From a checkpoint of a small sound classifier.
Model: 3.72M parameters, log mel input, arch wavenet, norm batchnorm, depths [9].
Rows from block 6, named by matrix and row number. Rows with one number belong to one channel. Each number is 50 + 15 x the weight over its row's rms, rounded and kept within 0 to 99. All counts start at 0. After the name is the row's rms in percent of the matrix's.
# filt: filter width-5 conv, dilation 2 (model.blocks.6.filt.weight, 192x192x5), inputs 180-191, a 5 kernel for each
# gate: gate width-5 conv, dilation 2 (model.blocks.6.gate.weight, 192x192x5), inputs 180-191, a 5 kernel for each
filt.111 099:10 41 52 51 79 33 45 46 52 63 48 50 78 61 60 64 38 40 44 46 33 43 44 57 43 56 49 55 50 56 49 65 70 63 44 70 76 60 59 67 42 38 43 06 63 48 51 51 63 31 62 65 46 26 61 64 44 46 29 37
filt.112 100:70 20 52 37 46 25 74 60 45 67 35 40 71 36 52 36 69 42 50 79 20 46 33 54 26 70 41 51 57 26 12 60 51 47 57 79 45 49 71 47 69 78 62 48 63 30 40 59 48 63 43 44 58 53 78 62 49 37 63 37
filt.113 101:43 43 46 30 47 82 41 48 63 41 61 41 31 44 52 51 32 65 57 42 82 52 72 47 60 45 45 55 55 62 36 15 28 40 63 61 59 28 10 35 64 48 68 62 38 52 54 32 50 54 49 11 38 41 62 70 68 57 63 43
filt.114 099:30 21 55 38 43 49 25 61 54 54 44 23 55 43 34 58 51 57 71 52 63 42 90 40 46 51 44 62 33 54 40 57 51 62 57 48 49 51 42 67 36 43 57 25 58 50 50 37 58 39 74 49 79 74 71 27 68 33 44 39
filt.115 100:20 45 38 24 67 39 53 74 89 50 37 61 74 42 58 44 44 47 67 74 26 80 40 72 48 51 42 63 28 37 32 70 63 51 51 63 49 46 58 56 32 73 57 21 64 71 57 45 85 40 38 55 83 68 54 69 45 59 28 29
filt.116 100:59 50 46 48 48 36 42 52 77 58 40 61 41 79 43 31 38 36 57 22 61 44 75 43 58 64 46 38 50 51 77 66 56 62 41 48 44 51 40 69 40 50 26 66 28 47 51 62 44 77 43 62 49 67 53 52 46 54 59 49
filt.117 101:54 63 51 07 40 67 43 58 60 44 79 59 34 43 42 44 46 45 43 53 59 26 52 66 62 68 59 33 48 43 57 49 22 49 49 48 44 46 31 50 52 30 24 34 73 43 40 47 60 57 47 35 62 59 46 35 52 39 78 55
filt.118 101:36 75 40 44 39 44 49 20 64 55 45 69 46 68 58 34 36 35 38 45 73 50 42 66 45 54 61 60 56 42 52 46 64 78 73 34 51 48 51 51 44 76 39 52 31 55 51 60 45 59 50 52 48 66 65 57 55 54 33 44
filt.119 099:45 51 27 54 65 40 55 39 71 56 41 57 54 54 57 53 55 33 66 29 57 82 38 62 33 32 42 71 23 36 67 83 77 54 29 47 58 46 44 33 37 29 34 81 68 71 47 39 75 92 61 54 39 50 63 41 26 67 64 93
filt.120 101:44 47 68 42 54 48 45 57 35 36 56 24 66 46 43 58 40 46 40 58 21 79 74 36 64 66 36 60 52 48 48 28 49 49 50 69 11 48 52 44 75 44 66 56 61 37 71 40 53 53 58 25 62 50 50 49 64 64 62 59
filt.121 099:69 34 64 32 19 45 49 56 51 55 44 54 54 31 41 46 33 29 21 28 27 44 40 46 41 46 58 50 72 80 29 37 21 12 24 78 44 57 62 68 56 32 57 52 66 33 60 40 24 27 40 45 63 35 32 43 53 53 72 70
filt.122 099:52 32 25 53 49 50 59 56 74 70 18 28 38 52 47 61 69 38 48 23 57 60 59 64 57 21 40 51 42 65 69 69 57 59 47 74 76 63 75 71 41 75 49 53 64 47 36 56 58 49 34 55 62 77 66 37 37 43 42 24
filt.123 102:55 31 48 46 70 36 42 68 39 48 11 59 61 42 45 54 70 57 81 50 67 47 83 32 65 75 59 35 26 30 64 65 68 47 49 37 33 61 50 12 58 60 53 54 53 34 59 75 69 64 76 50 82 54 44 36 46 47 63 47
filt.124 102:39 47 30 88 61 64 43 51 49 29 27 29 40 56 46 38 42 58 61 29 58 31 62 57 17 41 60 29 24 83 38 49 45 45 51 28 56 64 42 72 52 46 34 83 50 45 58 67 59 39 36 37 36 46 30 81 39 65 34 58
filt.125 100:50 57 31 71 53 31 64 84 26 19 45 57 40 33 40 68 51 75 56 52 62 63 54 39 31 50 42 49 36 83 61 46 44 52 45 57 44 36 60 44 41 38 31 53 57 50 57 73 53 23 40 50 55 74 52 48 32 43 30 71
filt.126 101:57 52 39 45 29 58 58 55 65 60 48 44 45 59 78 44 35 62 61 49 43 35 72 59 57 68 38 43 62 48 40 49 50 57 67 57 58 59 77 63 92 52 42 39 24 21 69 46 37 67 48 10 57 73 47 73 43 18 03 26
filt.127 100:45 42 62 31 47 39 64 66 56 55 53 62 60 39 35 38 46 45 35 47 41 50 54 49 63 82 54 63 32 34 36 43 17 43 48 46 11 24 36 56 60 47 67 38 70 33 57 44 40 44 38 42 45 33 53 62 53 55 73 61
filt.128 099:51 52 68 61 54 73 43 29 64 56 60 38 57 82 63 30 49 60 47 24 40 42 54 61 65 46 33 41 43 64 33 37 73 67 72 40 68 58 47 73 55 61 57 47 14 43 63 40 53 36 38 29 50 55 37 75 58 33 28 37
filt.129 098:53 41 54 63 50 28 35 63 72 35 29 46 54 55 58 75 72 47 61 59 38 68 79 44 44 23 41 60 43 42 55 40 63 40 62 69 41 25 46 54 47 36 62 59 59 58 53 40 34 39 46 54 24 51 34 40 50 56 38 36
filt.130 098:90 44 59 42 42 61 43 42 57 36 69 22 52 62 31 52 54 36 38 48 59 37 81 46 52 44 50 66 65 47 58 29 66 67 31 41 28 65 53 60 55 19 61 60 41 50 49 14 46 62 89 64 62 58 60 47 61 39 54 42
filt.131 099:22 56 59 39 41 53 71 44 53 58 68 70 51 47 64 56 49 54 52 38 34 84 46 54 49 31 43 53 54 71 63 66 44 60 56 35 40 76 57 64 39 51 32 45 66 56 56 68 38 41 34 60 58 46 61 53 44 46 42 56
filt.132 099:54 69 78 62 35 37 62 46 46 29 25 44 52 52 44 65 35 01 29 22 62 56 43 48 49 26 46 56 64 77 57 43 38 24 36 47 52 70 41 77 59 57 52 68 66 65 55 41 38 21 66 69 21 33 50 87 75 71 88 33
filt.133 099:62 50 47 55 50 49 54 52 47 38 59 47 63 55 59 60 40 55 60 32 50 48 72 27 80 52 42 48 43 44 56 20 78 41 80 22 48 44 45 54 44 38 58 49 47 37 57 17 57 42 60 42 44 58 55 47 55 40 47 55
filt.134 100:58 37 46 44 47 27 18 46 56 67 56 17 45 46 53 36 66 57 65 25 62 31 50 27 36 59 53 74 60 40 46 52 34 36 13 39 32 37 48 68 41 28 66 94 60 28 51 36 54 73 33 48 48 57 47 46 55 60 75 57
filt.135 099:59 70 69 47 27 38 26 34 41 61 58 39 40 49 56 37 37 14 09 42 71 58 26 56 48 74 59 64 88 54 65 39 40 37 48 40 48 63 67 46 26 47 68 52 49 47 30 35 30 45 25 53 40 49 68 24 44 58 43 60
filt.136 099:67 47 47 48 62 38 61 61 51 57 37 70 43 16 69 64 23 40 76 50 53 46 46 59 46 51 80 46 37 56 70 75 41 58 75 44 66 61 52 45 36 62 38 42 68 30 30 68 49 22 56 38 31 63 70 28 57 56 30 40
filt.137 101:60 44 50 22 53 45 52 66 44 70 62 25 46 52 80 23 53 38 42 79 38 50 40 77 39 45 50 56 67 57 32 66 42 79 61 56 72 71 58 58 56 47 72 59 62 55 29 51 41 49 54 37 39 45 59 63 44 42 39 18
filt.138 102:50 40 36 12 44 64 61 68 48 59 55 53 70 52 61 21 43 42 50 67 42 55 26 35 54 45 59 51 63 41 37 32 41 43 52 46 39 59 64 63 43 59 75 54 55 70 35 45 60 62 29 47 75 54 62 59 59 61 50 36
filt.139 097:61 59 50 72 56 46 36 51 45 28 42 40 62 64 42 55 44 58 74 28 60 50 50 44 22 17 32 48 52 52 49 59 57 33 50 55 35 36 42 31 45 55 58 47 52 71 55 52 58 34 43 40 22 34 23 60 54 67 45 65
filt.140 101:45 35 46 46 37 47 68 24 45 84 28 64 53 75 98 35 25 27 51 41 25 54 37 27 66 71 31 65 52 47 30 41 71 51 54 52 23 72 37 65 54 54 58 66 42 37 89 41 53 53 34 61 65 48 49 74 79 44 65 35
filt.141 100:30 82 55 42 51 52 51 49 42 44 31 49 51 60 48 58 38 49 50 58 44 63 49 43 53 25 53 52 67 67 62 27 63 57 51 22 63 46 34 82 61 62 60 42 62 80 51 34 54 38 53 55 62 55 66 80 38 66 32 51
filt.142 100:40 50 31 33 18 71 52 41 57 57 50 56 57 57 38 51 48 42 61 57 58 20 74 71 39 33 64 46 52 65 37 37 48 52 55 35 86 50 61 48 57 81 38 46 53 46 51 67 32 52 50 33 26 70 46 33 50 45 43 55
filt.143 099:77 75 31 38 35 72 47 62 83 66 86 67 57 49 45 61 35 62 44 85 68 37 50 63 38 28 45 46 39 30 57 38 67 42 59 42 73 62 62 40 42 64 59 30 55 63 35 43 75 59 44 45 33 81 44 48 40 26 35 58
filt.144 101:54 40 55 51 60 59 42 53 67 53 68 63 68 52 42 45 51 58 80 53 62 50 67 45 43 38 46 43 29 58 49 74 75 69 67 61 28 77 36 65 71 49 30 42 40 68 78 52 31 46 77 55 51 46 39 87 57 08 33 23
filt.145 100:63 47 14 33 41 78 57 30 54 66 58 54 26 71 85 55 51 29 60 55 63 05 49 57 69 58 51 54 65 44 49 38 46 64 27 47 41 65 60 56 54 60 36 83 38 36 52 67 50 78 46 37 56 74 37 14 35 59 58 63
filt.146 099:32 37 03 31 35 70 56 63 61 71 53 34 67 41 52 30 55 85 98 81 25 42 63 48 60 55 50 34 40 43 53 38 77 68 59 54 64 47 50 61 57 53 35 33 27 60 75 64 55 57 42 80 68 66 54 64 46 36 35 33
filt.147 100:36 78 67 24 59 74 51 33 46 61 69 45 40 36 65 67 54 47 57 25 27 48 23 55 68 42 08 53 47 75 60 60 48 55 29 41 58 76 35 39 70 62 61 48 62 61 69 28 41 51 44 57 36 47 41 75 36 41 34 55
filt.148 101:49 68 90 50 39 43 60 28 50 71 42 77 67 72 69 71 38 27 35 25 52 48 50 59 62 42 46 65 65 68 56 55 71 51 69 51 62 49 30 58 59 74 54 37 45 41 58 32 38 39 41 52 35 50 50 53 75 58 34 47
filt.149 101:79 75 34 59 36 44 63 46 50 56 66 84 14 53 65 66 63 72 67 54 78 40 52 52 32 34 50 34 49 72 53 46 36 60 45 43 42 37 60 48 67 45 13 71 48 58 61 68 33 58 48 41 60 49 52 40 32 39 44 64
filt.150 098:35 45 61 38 35 57 25 27 45 61 59 49 84 60 53 82 38 38 38 43 31 49 62 58 42 50 61 54 66 68 44 38 54 53 38 50 84 56 55 62 65 48 37 38 61 51 52 33 42 42 51 43 35 33 24 58 56 49 80 70
filt.151 101:68 65 38 63 57 47 65 46 20 38 52 31 33 32 56 69 51 55 13 47 43 60 33 64 43 29 40 27 77 67 44 04 30 48 54 40 53 28 69 45 57 47 37 73 65 49 38 53 10 27 26 43 24 20 44 57 42 69 69 56
filt.152 099:50 62 60 53 72 28 63 46 25 47 59 66 60 26 59 56 80 55 44 60 55 31 42 34 69 67 43 56 41 57 67 67 55 56 55 46 37 54 42 45 50 65 48 42 50 60 60 57 62 45 70 65 66 07 60 46 56 36 63 43
filt.153 101:54 51 31 44 58 66 38 72 67 24 43 52 52 69 43 30 47 49 55 60 91 32 48 37 25 55 83 66 23 54 47 51 20 35 20 37 50 51 33 53 32 67 47 53 51 44 02 44 63 64 57 37 45 59 64 59 21 50 69 69
filt.154 098:54 23 24 43 55 51 56 49 60 65 34 20 42 42 69 45 42 33 40 18 40 39 58 33 51 58 40 54 71 78 29 19 45 24 32 49 36 60 60 79 45 40 78 75 77 39 57 58 37 27 50 45 63 46 47 38 69 94 75 64
filt.155 102:51 71 74 56 72 25 25 45 47 35 42 77 66 42 57 61 75 42 34 65 34 41 30 66 54 40 41 75 57 40 56 99 37 33 38 46 35 54 42 59 35 40 46 43 57 58 41 64 34 47 64 63 49 02 32 47 24 57 67 46
filt.156 099:43 26 24 43 31 67 38 61 48 77 61 33 42 56 52 92 39 70 37 55 28 62 53 55 54 51 39 43 76 55 52 33 55 47 58 36 57 23 43 68 57 44 64 53 50 37 68 40 37 42 40 38 60 63 77 39 55 65 54 28
filt.157 102:48 44 52 59 54 19 50 58 33 41 39 55 57 47 67 43 71 33 47 48 44 56 52 42 50 59 49 53 37 56 46 57 53 16 30 56 49 32 53 48 45 62 84 44 62 60 40 69 56 18 38 54 41 01 18 58 73 82 53 48
filt.158 099:29 26 40 26 37 47 49 29 50 74 33 48 34 54 75 45 31 86 62 86 46 62 57 35 40 55 62 49 78 26 45 50 61 48 71 48 83 54 64 40 63 57 85 74 44 45 61 44 41 84 56 46 56 49 39 46 85 45 58 46
filt.159 098:73 59 53 85 84 27 30 33 47 60 46 60 56 66 65 67 45 42 46 44 48 48 45 48 59 51 62 64 41 10 51 52 60 42 41 36 35 63 44 21 52 51 35 63 60 34 43 53 43 62 56 55 32 21 10 39 61 52 62 53
filt.160 100:63 52 56 31 52 37 54 53 36 46 38 64 47 24 52 64 53 51 35 41 59 24 36 26 59 58 51 27 58 41 46 54 42 44 36 49 50 28 78 46 61 69 52 68 70 36 47 79 31 49 71 60 60 60 35 39 58 74 69 56
filt.161 101:11 48 52 68 59 53 52 60 52 66 35 44 59 44 52 63 83 62 73 50 48 55 62 51 71 37 22 45 20 41 53 37 51 37 44 73 55 27 37 50 17 68 41 20 19 65 60 59 75 52 55 57 67 31 35 43 43 41 43 28
filt.162 100:24 55 67 67 57 60 69 39 34 52 64 56 36 46 60 67 84 75 66 26 53 53 64 46 77 62 31 20 42 60 48 52 54 57 59 23 64 56 30 56 56 69 49 37 42 48 84 45 39 43 30 44 41 57 33 80 50 28 28 69
filt.163 100:48 37 50 46 44 70 43 48 66 62 80 64 52 70 74 24 35 59 50 35 74 23 48 36 70 75 54 44 52 79 55 61 31 56 46 63 63 85 40 53 61 59 37 44 27 26 57 56 34 49 85 43 61 40 32 36 51 29 37 68
filt.164 100:62 74 65 63 42 50 68 70 62 61 76 58 59 68 49 63 69 57 49 44 53 53 44 46 53 23 35 29 26 23 65 60 57 41 53 36 34 42 59 59 18 43 48 43 62 70 54 60 63 51 57 46 33 36 46 43 52 57 57 67
filt.165 100:48 42 47 45 68 59 42 39 58 44 45 34 33 52 54 76 59 51 23 40 27 38 44 66 46 29 52 36 51 43 48 58 44 21 56 21 51 22 49 64 56 46 58 64 46 48 45 62 25 24 68 63 53 35 37 35 68 86 66 37
filt.166 101:41 37 45 57 40 50 52 54 47 37 29 39 35 62 38 48 77 55 65 28 72 23 67 08 67 76 35 47 26 39 38 39 49 55 56 46 23 65 42 32 58 48 57 60 41 11 65 45 68 66 60 46 57 54 31 60 65 35 56 61
gate.111 099:59 28 52 41 45 37 82 53 34 66 50 38 28 21 61 42 54 30 45 57 44 58 34 55 62 60 32 54 50 41 22 34 16 38 41 49 29 69 61 58 63 44 80 55 53 30 64 40 38 58 58 31 27 28 45 47 72 75 52 52
gate.112 100:52 53 64 43 77 56 57 42 78 41 66 45 81 83 54 48 70 49 38 54 89 43 38 78 43 30 39 66 29 47 59 69 43 50 53 45 61 60 46 53 03 51 62 38 70 90 32 38 80 41 54 67 53 51 57 36 48 41 61 60
gate.113 100:53 69 61 55 51 43 70 68 42 45 62 88 64 46 44 60 60 37 54 34 70 36 42 28 49 74 60 47 40 53 92 70 37 43 38 93 54 38 25 26 55 62 29 41 52 28 50 64 39 54 66 48 27 43 43 23 19 36 54 81
gate.114 099:53 33 48 60 65 32 65 66 62 66 51 49 56 52 50 64 43 53 54 45 58 59 64 18 66 57 50 65 08 54 52 55 57 39 48 62 41 77 28 61 59 48 43 51 34 15 58 38 96 51 49 38 49 30 52 31 53 43 55 43
gate.115 100:18 50 58 48 45 43 76 29 40 53 55 82 76 44 62 66 64 35 57 54 15 68 53 63 48 56 37 69 48 72 57 49 52 75 79 47 46 67 28 48 49 66 24 26 55 54 67 51 51 40 42 63 42 55 56 57 32 44 49 46
gate.116 099:62 58 59 63 60 57 51 61 47 45 67 47 87 73 65 51 40 70 48 63 62 58 48 49 60 49 27 35 54 68 41 47 39 38 39 35 45 15 26 27 33 36 61 53 53 79 73 62 69 35 46 36 29 21 40 55 68 62 54 55
gate.117 097:42 36 49 30 56 41 53 43 72 70 58 44 37 40 61 30 61 48 58 50 64 46 26 67 44 74 35 60 76 38 13 48 34 47 52 48 47 55 57 26 42 53 61 64 45 64 49 33 33 95 24 67 52 52 69 65 52 45 39 57
gate.118 100:47 44 54 45 68 43 61 69 57 23 57 69 51 72 66 56 73 60 55 66 57 53 50 32 40 42 47 46 53 36 39 39 24 16 51 44 33 26 56 32 41 72 64 64 40 62 44 53 42 69 35 42 38 16 53 48 78 52 68 43
gate.119 100:50 51 22 44 56 49 72 62 65 40 19 33 23 46 49 68 36 55 75 53 28 69 34 55 40 34 48 65 38 72 25 13 42 36 44 43 50 58 34 52 61 65 51 57 38 42 33 25 51 29 35 26 37 44 52 46 51 47 26 26
gate.120 101:47 75 39 54 56 63 63 53 69 36 55 71 36 50 80 73 41 29 71 30 56 36 54 56 45 39 69 53 47 99 73 38 47 58 31 32 63 40 26 75 73 73 23 61 50 48 45 70 41 34 46 59 39 68 41 53 33 47 27 31
gate.121 100:37 38 34 17 15 44 60 56 46 57 22 29 34 59 64 66 53 44 58 44 72 58 51 45 64 40 28 43 77 71 47 41 25 29 56 39 43 68 65 75 46 70 58 60 40 51 60 48 28 31 17 55 35 39 56 43 73 54 54 37
gate.122 098:19 39 55 51 74 54 72 69 64 56 50 45 55 72 77 56 61 65 37 46 39 49 63 56 62 50 30 55 67 50 74 53 58 54 35 66 68 57 71 46 54 51 54 41 37 57 77 65 55 44 63 75 64 37 06 46 45 47 47 46
gate.123 103:42 77 72 27 47 49 56 56 70 51 45 68 58 29 35 53 56 50 54 63 10 63 27 54 29 35 47 52 46 37 71 65 33 30 36 47 48 54 51 53 31 61 61 37 66 69 61 60 54 39 70 56 62 54 49 52 42 28 58 37
gate.124 100:48 38 34 37 51 36 76 59 39 64 57 51 51 54 45 00 60 52 32 56 57 50 60 43 68 86 53 44 50 32 54 43 57 48 43 61 48 47 45 50 16 42 52 43 54 31 53 45 73 62 38 76 72 52 69 60 45 63 68 77
gate.125 103:40 49 72 34 45 55 54 37 51 64 50 51 61 33 38 51 51 50 32 66 39 79 20 71 58 57 43 71 53 55 21 64 43 46 52 58 25 64 40 25 37 52 92 51 64 77 51 33 53 44 51 51 66 53 79 56 55 42 41 35
gate.126 098:33 48 51 34 49 65 48 43 69 43 48 30 35 61 52 49 56 40 65 27 48 28 56 48 57 58 33 67 33 77 56 46 29 56 44 60 49 93 48 77 54 73 50 38 89 45 50 44 56 24 53 40 43 65 75 43 32 25 39 31
gate.127 100:44 33 55 43 44 57 57 54 49 50 57 55 55 31 40 82 36 90 57 78 52 44 49 56 66 58 70 43 37 25 46 50 65 21 36 55 79 40 55 47 47 37 60 43 52 41 52 56 76 62 75 65 60 57 37 05 49 45 57 70
gate.128 098:37 47 70 47 42 45 64 76 69 77 61 78 62 54 63 00 39 37 42 60 65 42 31 45 52 94 68 28 51 35 43 50 33 44 50 61 25 34 79 31 55 55 71 45 44 48 65 63 37 62 59 51 39 53 35 85 76 58 30 41
gate.129 100:81 48 53 26 54 67 50 61 52 48 60 48 58 53 53 48 54 69 69 60 67 59 50 47 44 41 43 55 25 42 49 62 67 53 55 62 30 41 41 35 38 33 68 54 65 75 26 52 85 69 41 56 55 27 50 27 43 49 81 71
gate.130 098:39 63 73 41 63 60 35 55 48 28 62 59 65 73 89 58 53 34 46 44 83 22 69 47 48 39 54 71 54 66 50 56 24 42 43 40 45 80 54 63 41 44 56 43 45 68 55 44 49 51 48 20 31 38 11 55 48 32 52 60
gate.131 098:53 40 50 50 42 68 56 52 35 73 63 67 83 56 51 58 46 65 39 49 44 51 47 31 78 45 32 40 70 44 49 44 53 47 37 51 35 56 71 28 83 29 59 46 49 55 60 34 36 42 51 06 41 46 30 80 53 51 68 55
gate.132 100:49 42 69 63 56 63 65 35 43 52 57 39 67 54 40 72 76 86 82 72 39 45 23 53 42 26 16 30 34 44 36 60 62 71 34 67 42 69 44 29 64 51 65 37 51 85 73 52 62 35 53 74 51 56 28 58 48 22 23 40
gate.133 100:62 59 60 34 72 65 51 53 32 35 48 36 56 45 58 40 70 51 35 52 56 51 54 36 59 45 37 63 47 66 36 55 30 62 35 50 21 55 33 51 64 38 52 48 42 52 37 32 41 59 48 14 53 30 47 57 32 41 86 42
gate.134 099:55 55 60 44 36 52 28 44 31 67 72 56 70 51 57 70 44 54 53 43 31 55 40 30 66 46 62 38 56 63 61 40 60 52 18 55 56 36 35 67 60 20 26 55 41 51 63 72 60 44 46 30 70 49 37 43 41 70 94 51
gate.135 101:67 57 52 40 31 52 73 59 60 53 51 71 33 37 52 43 46 46 30 41 68 64 41 46 40 38 50 44 55 54 07 33 12 18 11 39 38 48 62 42 44 50 73 75 77 43 23 54 44 49 29 33 26 37 46 51 48 62 75 83
gate.136 100:39 54 55 26 53 66 60 45 52 39 51 57 44 55 60 31 46 38 58 67 58 51 75 54 45 44 52 65 39 28 26 60 47 58 52 31 47 60 46 59 21 71 52 41 67 50 44 50 59 67 50 43 42 60 42 51 59 30 43 76
gate.137 099:58 68 55 68 37 48 42 37 43 47 50 54 60 34 43 75 60 59 50 43 53 23 32 75 42 32 46 20 57 44 66 27 35 24 45 50 60 31 66 63 61 43 45 45 50 70 59 69 38 44 42 54 17 52 23 45 51 78 28 72
gate.138 100:45 33 18 42 08 76 42 64 68 68 36 37 54 62 38 87 54 47 56 44 74 48 66 61 63 34 49 51 53 48 46 35 38 36 60 37 51 61 87 89 60 71 42 50 23 47 47 52 32 55 53 45 33 55 53 34 45 56 26 10
gate.139 103:61 45 58 41 22 64 60 61 47 66 48 38 35 32 56 65 13 45 67 48 35 35 54 58 68 46 29 38 66 55 35 32 30 23 55 41 54 33 46 46 55 53 65 47 54 35 89 64 39 39 41 16 25 53 55 36 80 54 39 50
gate.140 098:40 33 51 23 35 46 51 35 37 73 24 61 51 38 58 34 46 43 18 61 44 70 31 41 81 75 64 61 66 49 32 56 21 10 60 48 43 52 45 29 52 59 79 37 62 48 39 46 45 37 54 56 55 39 61 46 63 57 75 31
gate.141 102:54 37 28 53 43 58 56 73 42 80 40 66 64 49 67 50 42 80 44 88 41 71 41 48 61 52 52 32 43 56 33 61 51 47 66 61 47 54 66 36 48 45 49 39 59 49 59 54 70 33 46 09 70 10 71 37 44 47 51 38
gate.142 097:49 37 42 19 32 40 58 43 72 60 57 59 55 71 61 59 37 39 57 47 44 67 56 46 43 66 39 60 61 69 43 41 59 50 51 70 40 81 48 69 57 56 73 46 44 25 61 27 61 46 49 42 40 56 56 48 56 48 53 54
gate.143 098:21 36 26 52 56 73 68 60 58 87 49 60 72 72 79 58 55 61 47 53 51 67 25 44 37 43 64 61 56 60 13 36 38 43 22 37 54 67 55 60 42 71 49 84 60 51 45 54 44 53 48 76 30 43 45 43 58 65 54 56
gate.144 099:51 48 41 56 64 42 57 77 52 42 83 83 66 61 62 48 60 41 57 54 42 36 55 63 36 61 56 22 48 72 50 49 31 58 47 55 50 52 65 34 79 71 43 57 47 62 59 66 41 33 57 52 22 45 43 89 58 69 26 14
gate.145 100:45 11 77 70 42 27 46 32 42 58 28 23 80 67 73 72 56 74 50 45 47 44 49 56 62 66 58 36 48 62 72 52 55 30 53 50 62 46 46 52 71 47 90 51 50 44 65 62 61 17 75 57 54 41 26 44 43 55 34 32
gate.146 098:48 63 49 37 41 66 41 52 52 34 74 39 45 50 32 53 56 66 58 82 28 28 49 64 36 29 71 68 77 39 44 39 55 59 48 52 52 34 39 37 48 57 70 75 72 52 27 26 31 51 33 57 51 74 52 68 53 40 47 37
gate.147 099:40 21 14 61 59 43 53 70 50 71 59 46 72 83 63 61 72 49 47 33 48 62 41 30 51 56 63 45 51 57 58 54 59 62 35 48 57 61 75 63 65 48 46 88 46 45 52 38 51 53 46 83 55 59 48 47 31 57 40 39
gate.148 099:62 52 34 52 52 62 70 49 55 40 65 58 35 50 17 59 66 67 46 50 49 42 45 30 41 41 41 53 40 35 50 52 61 29 25 53 55 23 16 24 54 46 52 68 73 37 51 39 76 66 53 66 60 54 46 47 40 62 90 79
gate.149 098:28 19 49 63 62 58 56 52 37 21 19 59 32 48 46 51 49 69 44 34 51 46 54 43 66 66 54 39 33 39 77 62 58 43 40 38 53 39 55 54 36 37 60 42 41 38 65 78 80 50 72 73 86 73 21 39 62 59 50 63
gate.150 100:45 59 51 16 29 30 52 32 26 53 66 72 43 31 61 55 35 67 36 55 51 61 41 34 52 79 62 32 80 48 64 28 47 47 27 36 39 37 58 37 44 32 35 62 66 44 73 38 29 53 31 34 38 20 27 52 56 54 64 81
gate.151 103:61 36 42 61 39 26 56 44 42 78 47 39 65 67 40 54 46 83 33 82 32 60 29 53 35 47 47 29 72 26 55 42 81 43 66 65 70 47 91 35 50 34 65 43 49 59 51 53 37 54 57 61 56 51 62 34 40 53 31 37
gate.152 099:44 69 21 33 29 37 46 69 28 31 63 52 39 61 76 32 29 34 44 51 45 71 47 46 41 46 66 61 52 44 59 36 15 40 60 45 47 36 77 43 47 67 49 51 50 59 27 47 44 51 25 31 51 25 44 64 39 68 36 53
gate.153 098:59 55 26 49 44 75 20 56 80 70 76 58 51 90 66 51 34 67 24 68 48 43 50 58 35 26 81 53 43 39 37 39 50 42 43 58 87 37 63 75 79 60 53 52 39 58 29 51 60 55 55 34 62 40 33 34 41 48 38 38
gate.154 100:39 35 46 57 43 67 72 67 62 51 48 79 72 62 34 73 52 56 49 48 65 44 63 62 51 38 53 38 29 58 65 65 72 41 46 54 67 53 30 41 53 42 27 04 38 54 56 53 65 26 67 57 43 35 31 54 41 31 54 53
gate.155 100:38 76 59 28 19 74 55 72 52 62 82 60 45 60 57 35 40 40 58 61 51 65 50 33 72 38 13 61 49 51 52 21 37 55 41 51 46 41 42 59 62 40 49 46 37 67 68 30 67 67 50 20 50 37 55 55 46 34 55 47
gate.156 097:45 38 36 43 34 55 74 64 41 56 52 54 31 49 64 27 49 63 56 65 74 47 64 39 54 65 43 28 50 48 47 36 34 47 26 80 50 14 55 25 49 52 57 55 54 57 59 82 56 70 58 37 67 61 40 47 47 66 54 89
gate.157 101:32 48 53 58 52 49 48 28 31 44 63 49 64 48 46 65 59 46 44 65 59 48 36 45 73 60 56 55 41 47 40 37 46 27 53 63 66 23 35 11 42 52 38 50 40 27 48 59 50 67 33 30 12 36 34 39 55 59 76 67
gate.158 101:48 32 32 51 69 55 81 88 54 50 66 60 47 57 66 51 82 81 42 51 81 51 51 52 56 58 38 27 39 46 61 69 52 60 34 52 57 53 62 53 59 35 26 18 28 50 67 93 80 59 61 77 74 38 18 21 20 48 42 59
gate.159 099:45 31 27 00 36 72 58 73 63 42 37 47 36 32 37 37 46 59 80 77 43 53 32 43 77 68 65 45 34 14 37 47 39 39 60 47 72 78 70 39 56 49 47 39 52 47 37 44 63 92 50 51 40 59 75 55 35 25 37 33
gate.160 099:10 60 49 40 59 45 48 56 33 40 42 76 71 52 56 58 63 56 70 72 52 33 44 50 59 64 54 39 35 42 60 47 51 60 51 13 63 35 32 41 34 62 55 40 51 65 54 58 71 53 47 50 00 26 47 65 55 58 58 35
gate.161 101:31 40 55 44 70 68 67 52 34 39 85 72 50 54 65 37 47 71 56 64 57 46 26 57 60 84 54 22 43 38 54 56 67 53 65 56 61 55 57 32 64 62 50 25 37 46 39 70 63 61 82 60 65 40 35 38 46 36 41 40
gate.162 103:23 46 29 37 23 37 69 58 75 55 43 62 27 35 38 58 60 46 28 66 60 41 46 66 47 47 52 60 61 34 70 63 51 38 60 44 67 57 86 78 46 64 43 44 50 69 53 45 34 54 81 96 56 60 63 50 48 46 27 41
gate.163 098:41 32 43 55 62 64 53 72 55 59 57 74 53 69 67 58 18 43 52 71 66 75 37 37 81 52 90 65 16 43 40 55 40 53 61 48 99 73 68 55 46 35 56 56 34 48 46 47 76 61 54 50 60 43 32 36 53 70 52 30
gate.164 101:53 46 65 71 52 45 36 61 36 66 49 46 54 33 40 63 64 61 45 66 46 54 74 53 57 42 43 10 38 62 65 57 53 39 35 30 42 18 12 22 42 30 37 52 57 74 78 99 54 42 59 56 39 35 51 45 38 56 60 56
gate.165 100:44 41 59 70 70 73 52 50 61 48 49 66 77 97 88 54 33 56 44 36 69 53 45 62 65 36 44 32 48 59 31 66 60 70 58 37 44 47 38 57 63 43 58 54 23 79 50 51 46 40 82 50 27 33 12 39 60 50 27 40
gate.166 102:79 46 52 30 28 46 47 62 55 61 65 31 45 32 48 56 45 81 31 62 25 59 49 64 56 32 29 26 67 49 16 42 41 22 58 50 40 17 65 29 68 27 80 52 44 65 57 62 48 44 41 41 66 35 50 51 65 60 62 60